python train.py --arch="convnext" --model="multi-label image tagger" --dataset="streak pictures of flow and ridge fields" --train_examples=97500 --image_size=64 --crop_scale_min=0.8 --horizontal_flip=true --translate=0.06 --rotation_deg=5 --isotropic=false --norm="rmsnorm" --activation="quick_gelu" --mlp_ratio=4 --layer_scale_init=1.0 --inner_norm=false --drop_path=0.05 --patch_size=[4, 4] --conv_stem=true --depths=[3, 3, 3] --widths=[48, 96, 192] --kernel_size=7 --num_labels=12 --init="kaiming_normal" --residual_init="none" --optimizer="soap" --beta2=0.95 --lr=0.0035 --beta1=0.9 --shampoo_beta=0.95 --eps=1e-08 --precondition_frequency=20 --max_precond_dim=1536 --one_sided=true --adamw_lr_other_params=0.0022 --gradient_centralization=true --adaptive_grad_clip=0.05 --steps=16800 --batch_size=128 --epochs=22.1 --lr_schedule="cosine" --final_lr_fraction=0 --warmup_steps=1680 --weight_decay=0.2 --adamw_weight_decay_other_params=0.05
Rows from block 3 of a small multi-label image tagger, named by matrix and row number. Rows with one number belong to one neuron. Each number is 128 + 24 x the weight over its row's rms, rounded and kept within 0 to 255. All counts start at 0. Numbers have three digits each.
After each neuron's rows are labels from the 100 images, of 14976, where the neuron reaches its highest value: "strongest on" is what is common among them. Only what is clearly more common there than usual is listed. The data: streak pictures of flow and ridge fields. In brackets: how many of the 100, against the usual share in percent.
# fc1: MLP up (model.blocks.3.mlp.fc1.weight, 384x96), inputs 0-95
# fc2: MLP down (model.blocks.3.mlp.fc2.weight, 96x384, transposed), outputs 0-95

fc1.324:131114119081127113086144106133077129125177154098121150142129142130145128113111131149146162123117132141111126171123107130099081128135092148121171166140131084120136109167120172126142134123119095150118137160123102154150148148144123160148165091096203119124096121111121149104086151153122126135
fc2.324:116141127119113119146125123130188143096086153099112118154095130135143112139124128124122114127082184105126063103100150159135121151139131085112168105139086064109151110166119128162123164154141082108130110127138123140135137131120123149084116166117129117084147127134153130113150102112148121153
strongest on: pair of whorls (48 vs 10); source (27 vs 9.6)

fc1.79:152155148128125109091152110120067100168149151116102117162129146122133116091132109118111098095139113116111122103139156149113148083105078143110144134132152130148133128150178147107161099156113106120069098131098128116152142140156127100129114105140191152137132137102129161106124169151101141153
fc2.79:088154145108115055123097126127164147087132173114128095127113144096135135139102138137134094108102130131138098122137173118126112102122127117100124119126084091112135117125123128140134151137150104143111125122115130123074146139107099053093146131088151098080139168143139130104136099115162103137
strongest on: high contrast (74 vs 39.5); pair of whorls (31 vs 10); saddle (27 vs 10.1)

fc1.172:125191111142111138096136185129195150167098128112109080133120139160134117146066100114172131126118119113119120102099124126142099137129116128093125160081169117134181123129122127141099109087122117142125148154127103122116153141125095117124115142137161158144130126105165123148150158138110112114
fc2.172:123094152106140101151125115166113148205089113110187151152137125125100135093147145141145150112152170098128145133122136132105143137111134129105156163171092079129139142118143113128125179153141082125110098161134123122148096165116171111126130158097140094149116140115126104135120151111118122112
strongest on: saddle (51 vs 10.1)

fc1.365:159141101121125162060114091120105147123183110136084135102138155105137164136134135155095116123136135173106117146106154156122143142118140086134133118118198122136143122146125125167115125127151127134150151182120147171165124090152140096112138123154108134127140133106078136137127140125103079130
fc2.365:157114142084119102087111123121156149114119178095147101163147129129111133147133125151121134157132125124134121106120128147105089120065174094085126193130115141165122123104129107136124115174136103145118129103115119131140101114118137059115125141160130084114145107136169147129174132122142136093
strongest on: high contrast (68 vs 39.5); saddle (66 vs 10.1)

fc1.111:108111099128161090147118137109134131086147153122135208136148114122099111158073158163157135135112128100149110113120124154144133099123136100145174102108136099107163173168118128138126153122102116170139138167144147148147094147154167122130139130116173117109123084109141121129115152096114114126
fc2.111:148088150165103126149131113149120137050111129099167160103133140150085133123123132142124111136135131134136142107125132126105115144137121122152152110150157094079158140160141070128125158123106099132085105161149116125145134114140155134124079175096122141115140102106154121116117070090115150150
strongest on: source (64 vs 9.6)

fc1.213:137165145152142102100163148131094135141134137173113145101154126096097102127099134164140147103118107135136154133133139127118121128120130117134089083152127121107107082092145146111139114130161155159136163151098094106121142132150167145073090145159142124129164117123090112146110116065151091091
fc2.213:111105133115120146129108112144137151158108102119148114157102122165108141098151127179110140114106057145113150093116147132113123136113097186082170070101146159102119128123119162131120121113141119125146121110095165078105127111141131108164098099109120127133114123130122116142128158112103103183
strongest on: parallel (94 vs 9.8)

fc1.206:104113136151102113145124109121094120164136151076147110105126109138147099125136140149175130075145124120138085153142119122072137134137140096132169139088135127136144132153185107103148141155096141145181186123129131111145130111103166108097103133162143152131121114098128118143089114149140108160
fc2.206:122123096100123147134095103112169126141082127069155147143115136105106140143131111101153120127121140084068106135080129107144145138102117101125148147127108134068144102093118137105126101135158151154116088099118132151144108134159133176150110142124121099141140081102143113185136119138137122100
strongest on: high contrast (91 vs 39.5); turbulent (27 vs 10)

fc1.48:126184115138137155097099135122143100126140104075146092081133107116122149104156123125116087126155142113165141066123140120138136099164086122133137117081115095119149138122086135106129128170146112137100148113172104141148136128177137144127117106130170126107150127115114134129113107110185092130
fc2.48:119113093087187127118154123114124156140116155122153122101138124107108112127097138098160138121132162181115155156171126108121112113093164119126121118147192117124144160132139153132173130131125103141121083118088134138115120160120103095081107124137130134152093140137079134115113077136084139129
strongest on: pair of whorls (54 vs 10); source (46 vs 9.6)

fc1.20:124118141075112117113104163154144145142109125133133118130141128106151161118193105132132111149124158168117097123137134099138144138120148088056127145108140088118128121158151107128133136096161138137153099105109118105136143094126163181146169135108074132142132116118079096150121137109113168146
fc2.20:147149120167148179128173130144104077142145124163088100134130127140136114156152134108143141105148183151158129137108123116144132155167155138134126172138118077153134154186109153144139156138126181112123154128134129116108093125120115188115140145126145123105149132163152110133131158123145100165
strongest on: pair of whorls (52 vs 10); whorl (48 vs 9.9)

fc1.284:071122116133115125155096109130109112097121092083223112187120123109145143134122116117141113131180133143131129106128146146099133134124096103178108140112111128155122136086091125109150109151092138105145125109174104095141158123118133108108143145136155160139122139142125134154090137137138104129
fc2.284:121137105111127125125090146143145151114160100151125122133139107112098125108123139059140111154104157089088141140114141117150116125118141141124141116133190120087162142069128145104138106097144144134163145077137115199125146122118111120102088109119146131132146099103135180135103115150099138105
strongest on: source (41 vs 9.6); turbulent (35 vs 10)

fc1.257:162159125118095177100159102094105138138143113154117140040138152139110116126155119160058129126152129164092085105129137131115154139092144096086132133129117099170151124143146128169113135117136111145116124165124123162153123129149113121105135121142116112128100136119152134104091161131132111109
fc2.257:147125132085136086121104135099159124189101156098108119171119115109170149151132155174148140133096112135137092114114119114120093102069152112079143139113151109147133127130119124130136163158140141113124102101107102122133118139148139108079101124147086129087160125120143114107141123080157112104
strongest on: turbulent (67 vs 10)

fc1.347:152104108132120138131156100125170154128133113089142085132106161166126119144168104111101137162101139133153122110141109141131114086089136158097136160086139123172124182158120149139144153102118093075106119084158122115141132132113102122125140132168126127146125091142162131110101158161088144108
fc2.347:085155150113126050097087131140113143153157103139124134162109147155152135086149139145101149139113092143113122129130096143151157172110094153103130099140150147123113055113102139120114139115149108099104154138110141121128145129100142125153134113119123116126104144122081142110153162166164116155
strongest on: fine streaks (89 vs 49.8); waves (82 vs 10)

fc1.377:133119107129140126119142110129169147140108129115124086154090160147108114145140114084120151166115103133161142121131096157146111107120113165096140179078150126147133200139144133157161123121128088070131120097124114095161126123100082154094148131158125137166121096132137134114117122157109148141
fc2.377:092160170122118091121092118142107134141141093158116134159116136156127130092170150122124132150115098154105139122130092138134167163121088157127120143150139139144124057112091151104105136103162096106103145170107148115124142121103170111140137150131136092132114129120085148105130173179143130143
strongest on: fine streaks (94 vs 49.8); parallel (49 vs 9.8); waves (32 vs 10)

fc1.37:105139103115089120127143153123180131140095126157117149117115151157109088151129145137128139148096098092119132116139127142111078131109143165101137175092112116099151206126175116136147114153144104083141134097104117092149121168104101131120144139168132102130138094133131119100111140140139163109
fc2.37:111140183116107116141109124127134139150123122128110142115113131112112122129127139159135127150140067147155133113143098128127160151098085100116128124119144172131159039114090133114131091083134089094116125189095159111098122113136141132177126147145134080131120139141121123139118149167117143130
strongest on: fine streaks (91 vs 49.8); parallel (90 vs 9.8)

fc1.149:144160130120113102120119120139125097095119135152135116158161095132128131126122098147118161114140077152126112095166121127163127142120160106122139136105099175128088076106115082129144140093134161108110157129160127128126114121158163173127097116135149190144128123147106132143094148057139139153
fc2.149:154104075132146224131127104136116134127103127122197136109120117103081100135115115113130114120153098126174142148165110137172121121165110146159140109116170170122106166117126146128125109167134120127131105107125141115127127110122089109156147100107156124126122125133156145160122167143120127117
strongest on: parallel (84 vs 9.8)

fc1.7:135094183126139052131108135098119089157131106163092177138163126131132136151144152101155128084114151153137114142120140144093138111112127156095118166151131118131135145162162146120115142113145125185100135126124106131132101163124151130144099090142119112101114111121133107138075121107081128119
fc2.7:118179126170085088116118130140108104151123123097143165116124160116143119081130144117117167140143134094095137114125112117135142134173123109149111089057127126155121114122143128092138136137125146120109156166154117091132149189130132125129134151136133145091108128138142129127138068106154067127
strongest on: source (100 vs 9.6)

fc1.346:146083093064128118161146148162145141114051147131121069128126146124115159146157145135113138139156140129102119134107122090150129086140118121107133100086130091107129155138139118163118139142112118135110113143126143149135129094120193164125155142110101143131153117132108152108129117094105172117
fc2.346:136186136124155157118130119118138111119117112163097106128139137147138130125190139116129145146117177152133151111135119117120163126145131157150093137165095046137125099207107154137140129140141094113142162135101126122139132153147126125093113149129117162130133143154124137094110183101143118144
strongest on: whorl (76 vs 9.9)

fc1.134:125138169126136109105135133115145096115126117096148121133133095179109130097112162136164122111104121094138136114150114146093113118129138066208094111098118074112111152160134125134103133128126165135145149123136161094116117168116137101163114085147152159152151102149171136139130137137134101110
fc2.134:105136141081140143124105146141101099128132131149148154139144125072068165139136162082160121114141138116130182138137123131147116154103144151135114143133152124120110150155105125127161116129123206162133141154128117127114149120144110125108151094123151165191128128153094119159089113130092111144
strongest on: pair of whorls (96 vs 10)

fc1.148:127116130077110128138122162166167150134070137140134080128124111112147161127165129135119110140136145160114105127129139086152137121132137095073116143096133100120146149132145100157129128124143137123125108129117125106135140078108178169120174133110081144150134114128089110136160126092090185138
fc2.148:150170127148156169109167125131120101121146124164089079122128144130132105138176153117140128118139190153139129131131125121147140149165137163145126183159098060134148134189101157147149151128125123104120160149112131137126112149139109165097136160137148147106134128140137109108119171139132118158
strongest on: whorl (84 vs 9.9)

fc1.196:117157100106120126124136156163124134132103103123142102126133124101155191129179141131142117107101177133093115116133123141153160091144141121072114160113131103137159127133163097128146138114149114128116128099063103134138134163134152180149173149136095145151105118131120116147098127100074131150
fc2.196:122173104156136173087152129135095082167135144158090116122103144144117127142144139103156103094149167154132143147149115122164111153114143132158107180131141117134128112190124161112151122123126145103122154114098083142120095150110130176165163160106159130136098127112128121123108132140109096148
strongest on: whorl (81 vs 9.9)

fc1.357:130132121102113108083134111153071141107170155089111175165134131126168129131098130169150131119140151147135107147119125144106105094125106136160153179128134096125139120166142171121146117120109091155127151165090113143160145113132121124144155106103202138135110106115111132115089126158113117125
fc2.357:103130128109113119139124112124177125040112140089130119136119119141132128128121125125143110139093190106122075107082155152128127142128134083111130108131098077089153114155115126155119153156145096109120109128140120149137139097143123130081109159113160094090141146133154123105149097118155121147
strongest on: source (58 vs 9.6); pair of whorls (25 vs 10)

fc1.41:127149152098110127147139140153114089063120121131110107141095128164132085153182172148115099131153078135156122104112136134119139161127161143135135171132143146122100121077151122111144066123168124135132171080141134088141131123124121153146138135127122122114140128119089124076129114129152117103
fc2.41:120143115132111180134151136099173117076109124078141149087133138113151122132096105142109113182141088118175115148133141140119146135099099144206143078128154151106140141085118135153137128110123139135109118133147133148159131143138089135120130111101128177147113137131153118140095133156117161104
strongest on: waves (89 vs 10)

fc1.71:090114118155120163105151121120061123147143128156116168140158150117124120132101080144159100170138164157133132134118144140120117079087132089150133133121164159108133094167133116109126095131087096133128143144101148118156113132149133103109163128112104178165133136113118142122069125153124112121
fc2.71:107129130136131130109125094111188144054138147129111107117146128164127145120124117141156118156082141140115117106111125122087132134068106111089132118143107102133163164102090104134106134156152125101128129094168156162124106098149160114104101139130120135102134149092145133106146086099173142111
strongest on: high contrast (67 vs 39.5); spiral (48 vs 10.4)

fc1.68:128136171140123104103141125110146071110138115120153123132138108179109127087102163142148142125094129111136140128140124144074139124122158086213094135107123100124116161150137124124103140123128160133157130119146170105110121168111145102157115107137125139148141127175176144137130124143127071113
fc2.68:119148152085127148116102149128098099128133113152127155137147135067093164147132158099159128096148156104138179131127114130151111159116149168127106145132152105130113153160112132131165115124110199141120149156121134116093125117146091148115151112106145185170138127154102119155088124141111121153
strongest on: pair of whorls (94 vs 10)

fc1.170:102108091147141161103153108125163115126126148093127159140086169121093146093135159123100152148161148145124143121099105167082160117103128142134084107108092146132143201142140146154134102124142116138133079153100159126140106110150115111093143112118142163162122132132126115164154113150107148113
fc2.170:151139143104125081120112109115102171125169145168090130125139130119144136140168138151111138161110076138176090117111096142116122160114160136203090164137115160148120116143133106140127097125138114081109156125149116137126112113096170100145125131121131119127155140126128135107113163182149150112
strongest on: fine streaks (78 vs 49.8); parallel (59 vs 9.8)

fc1.124:105106096126114108163195162133137127140161104133135139144155128141133120134161097131135168103107133121120156230118130140135136138143140113138170089106169133118144124145131106126140081145109141105101113123115097146093105136114125143144181125092150132097092155117122119103128121102115120105
fc2.124:135163133118124124182105116147118169129128135107154173138131087116147153155158117093112160111118148089087113141093159132135137093134164131152130072138067127150168129130139140160147166119108125120126163112104139101141147091153161125138115152174099106114139140146116107119123129083140103110
strongest on: saddle (36 vs 10.1)

fc1.55:154074165124155071139128102113150081157104131157096170169151124145146131126161126119142108123113134113151123119104168152147080095140161137117130138158131123137132128157110121141117110105126179160098138136076131110129111146146140136152135099128114092050115118111144122147131104115140145114
fc2.55:136111140155104127147170125159147132146127128106148132130149135137154107095142111049108169150146152115118130121103171119132153121226103108130099124114131136090142139130152111109122109109096125132166149146184133094115143145138145114117119119151157133110116152132148121131155071138110125139
strongest on: source (100 vs 9.6)

fc1.59:153203136137123142084117158131167136124101112102128077088124119163142140121099082120155099136152146075127123052128125135112132139149089098141107138074144078122145138133101121133134127107117118117135129118139107132145136164134125113142097121137173169157138142134152149139124111127123111125
fc2.59:141083092094181108145133093159110148171149131119179124149153160093103125119130115101165106117132173139127166141139149133109132121104118121103137161160120075117131133147133130142154136113139138111121087138136113164166121160090141086100163129099153132165106154129078099136130132134124130139
strongest on: pair of whorls (43 vs 10)

fc1.234:153162143114088090102137176113175115117110120185117177132131112127121059130113113113140129153125097132148121117145122140127077124133156166118145155098103110114119168155180127152152100156144111122151177114116143117123116141132104126133181130135152085142116099142124113121110141114155136115
fc2.234:114113163114109141153128120110119136118106089082120153131100131117077119132118138170116134141156059140131115113121117110123166117100094096086138079132145192126150085153104134133118109106135110123102107168114161102115145129157121138191108133150145092122112141164122119143124109139116126158
strongest on: parallel (89 vs 9.8); fine streaks (77 vs 49.8)

fc1.231:099149125105125167035103168125111162109141108150127136104128138114139157135112138176117158139141108158127079123090142121154144152093116096165145123108145138121158160087129112140121120113115133146148131125138089145165124132140113155095120141174141144129119143091127131125100181133102145153
fc2.231:143068101109149100124123106182156148121101129122168143126140096160122107098119117126112119149132159138141127157127142137098131127066097087133125178126121096124152135093128125130095136152145105127109137147143113174158152164130187136099091132128113090125117143119134176114154097112130139102
strongest on: high contrast (66 vs 39.5); source (43 vs 9.6); turbulent (33 vs 10)

fc1.81:124135127101117136121151135137169145152089119102140078139089109123158184107147131144111102141111145141134109125121136108152154110120140090075096184106150097140140155131146112118121136096143146138114119108119136111140157098111129146136172119121087091155125111145109111144134122064073175146
fc2.81:141167130145145170112178135121089115164124133151066087124152137162123115122146130149144143144130211148139124147129123140161122173148136152119159155161112038140134147149136144136138152125112091112121137141128136145124096149125128160117141148131155130129120125119120094109121162131150124138
strongest on: whorl (90 vs 9.9)

fc1.367:102096106160088117166193127105117119133180064111149145163158133167152144128154075133152120120125109114143138155130149131134124145114150154106138094159146106122125108113122147112112180120096148161115098114098150109081095121110105119138125119121087135101137127131119125145111149112171125128
fc2.367:111147148134142126131095111091115155148178118115136129135113113127155111133118125147142098105100142082086116173107159139146134106140136155140118109099118127139117155124111098133129130139091152096185193069113140113114147108097159157141109086109108124110171092118090121127126108121101110093
strongest on: turbulent (60 vs 10)

fc1.51:096135179109113145116143149131142130101110160173132135089128124138140096129132138099090151142122099161139090145099119144146122122122180153172110159122068119111123138108116141090108132109129149138086135167134152117105087165143148123129167148107108131080136114156124141127094110081165134143
fc2.51:075107136142129112178117129110141161158168119089131123143089144106148145138149104130099156153093096084166112153092160119132114129139100133163084083115110138124130130128139139122118118103120158123149080098103115120121150149145131170116104116160127160081112128164146134162119093109100149137
strongest on: source (36 vs 9.6)

fc1.127:131134092085101133129172122152177158120069157144122079162129152099122116164139178112114133124149110116130128127108095130145150129143137160125133125084124104136158167135143133159136120142103112088122101152102126111151135094112146159091153142114129180158133137113117108129153132083080145124
fc2.127:155171146169149138136136133146111113132151127143119113127124128122138143111185150134152123129105124143116128119133138126135147144139121167171099163172097090152121088171088139113149109122125056094119136155099149106123120132102165146090114175162145143131116136134109130095087176163110128144
strongest on: whorl (34 vs 9.9); saddle (29 vs 10.1)

fc1.0:145154119143140168090065128099096125107150136101115143130138102076152149112149147160125171139113098134146114078121126112159114126143132107144149104080135117099132180102137116114112080138122172128093132158119124133160117131166122166115139115118166142127090099105143133132107152115167111108
fc2.0:099099116154143121117117132166131169109113185115172146112108131155120113101080125097126138125123125150118129168140115120104100130136138121125121099128134125111110103096140134111137127134150133184144126114143089174155143119130154103103128108160118120169120131136120171116137038125068098125
strongest on: source (100 vs 9.6)

fc1.303:138111104061109126145129158173159161122064144148134091141124128116146162134172144149115126134151142148111109127118133090151143110132127122094122139086137096119138149146154113163122128117128130117124108134111134131141128093115186179136183143116094141149139122137095130128145131088093187135
fc2.303:158188125157154172114159131120132101140132125155092095120134145138139107118182141125135132130140177151148130130127122121138155148156131160163113164156092059134130117196092147138145134147127110096138160145105135140130112157133122163094128159128137143118122141152139121102108172124132111164
strongest on: whorl (88 vs 9.9)

fc1.292:094077106169108098141169115119138119134133102095153112156153127170107152154164104146152146107113151168146086131130084121088134134111095126122130156100150138153143179136114156121168096118118127126112108117150131120103149121126091125131141112155093159094125154149141134081134109167122093102
fc2.292:109165129118097113147085118145134145128183120138086114140108144111128129112151129091131146142118084103080106184156102136162139125103176163118104076138093164151149073106125153097159117137143150122137183111101141104143133098111112136096134127126132135117117119121109106144142137135146116155
strongest on: delta (35 vs 10.1)

fc1.297:117144091134129169037131118127124131138130125148072153137109136109129157100122130130073134115143142190126117115125139168117137094086096101145093112105139128131141163131107113149118131131128121140119101142111180141152102101164101126116112113147154133148143171129092137149121155141094116103
fc2.297:135099133103138071100112118103133170120164147159134120111162125153138147124154150143110112137150117135185118102110092137069091147088148133152089194115128129156138116124113114138089097141125123099134147108137122173131108117108179085113123123131135111114147131139119162101152151145158118114
strongest on: delta (28 vs 10.1); loop (26 vs 10)

fc1.102:130096104113142105098155129130117103146147112122125148142128151159125128154186123129124100149126097152101128159148155117139149132097148108104169136098134106132050093165135124098146128110132145148139098139160116143143120112120162172174142112119127130117100155139075131119107138066128155170
fc2.102:165086117185114186141117138096118104185145132120138160153138119161122111131104125178119137111130123094134133165120149134145141126162141102129135106098101110151113148146173104129130110156138148145151131091123125103138116130106114126137133133142145128078155126120157109131108173070135093076
strongest on: waves (92 vs 10)

fc1.153:120161131139169133103105120144086146137119101165133114156125118094138117114104111136114182100129123145128146109179102120144113130125147097132145121125094198105093095101122117133128142100148152117113133132116144120116127140162161145073078137136131166119149129131134151139089158070108092162
fc2.153:105109103114131198108115108167137122081119134132158154115095132149132109089146134118134118121098069126130145160167124132139126127111113143133125142123154198121091162135071087141120089166100140114100135096149163122142105107121104118153127121107129134148122116133087129161122156132126112161
strongest on: parallel (100 vs 9.8)

fc1.262:117111108148124180143149135126152120107159147132104185102113122153105126100148144109095124156162146152091153111092144148078160116120128101129078113135084074111122195132122150150104113135137122128135127156126133133123068115133117109097156104119135161158109142099141130146127120165116121105
fc2.262:136111142098116093115113131109078173135139143127116157146109133120170161165181126127121159173100071127152080135120124138137113124131164103183085123130130145154102072147134073158136101141128121109128125117144106140123130107149123132164124110140104155107178143115131117110130139149133154130
strongest on: parallel (55 vs 9.8); waves (31 vs 10)

fc1.298:123177126101122155112110126100160126145110137125129080128120124133137138120129098078185143103121175110155130080099126105118108107145107141193126119128130118106148140112120142088125107120087178145118137117091099139152126184160117139151125092107147147134108147104175124141115163115152147137
fc2.298:136136098131131145131100151156123198120116135145166087133120139145133147113147080123085095108114186142120134137152138136121143111129102100137113122119120100096102129139134094121121139134106116122171125115166109184141088167120165110131111106127133132191117146105111127151132094163078128106
strongest on: source (49 vs 9.6); waves (28 vs 10)

fc1.327:145128060122106118093164138126131112137139126167079093117139151116120114140114116098125153137069126125121122155117136088150141108114079174114124128111148161134180156151160182147135136139127142128133100097097159102127147124127094126126146119191130122125139134143102115102167169136119126120
fc2.327:097160186099126112080094107155123171102135149143158126118134120163126132119140125123130127121147123136143112112123131117135142128126106114113097107128132152151145109103154149106118165124147093155108162185087164093107110174143169091115105136187136097103148122141100108092098151130118112103
strongest on: turbulent (38 vs 10)

fc1.9:115170115121143132110154128111158105168095138104125141156109139114131157151112116157130144132129197082114114106129126140112123080151118142102168149139137087137130136079137128096133159081133145147101160115076133159151126124120128128118151142126125129122118141115178117158116117049114157141
fc2.9:148101125130162162118147140159078159145118114123136112099114126172146090118155112176159141111123205137111131154160139144115107138133120112134128139124144107127115131121157117129138126131113055159136111126180098155160098136123176129183148127103155132157118122105123107136121121141085136142
strongest on: spiral (69 vs 10.4)

fc1.174:101103158129125147136132125113084117084128139135098147103120155164118076148157173121161149154123170131105153147144123097104138134150102121128137109151128081119101095147129134146123117130141084178165113158170138128110094158148120159139129108100147117124123127110115157086098127155188148111
fc2.174:125122123127130132132160110081182131185120141132112142118146124162152157105105150146126126161103184111117093124093141135125120140129142120145122118130094048128133156153111115155150143161119077107125092124146129139128108173117122177078093139137111131120144138109164120115104125118157163123
strongest on: saddle (87 vs 10.1)

fc1.115:123146119101142133120158121118158104169074129094137119151107131120131192136122109137119121127111172089108121128122132132139124075134133107067132163131162100138137136112138106113127135112142138126097157118073135133168156115112142142120170124120087114142127123127163118155107107062095159166
fc2.115:133139140127167177120182137156072136163124126159108120113124122161119112129155138145145145126137222128118127165145139138148121155156126145134149149161148065128101135158148146145146105116117082157124121138155117136166088153138150144171153139120150117150126127105137102119133144147119140146
strongest on: spiral (60 vs 10.4); pair of whorls (28 vs 10)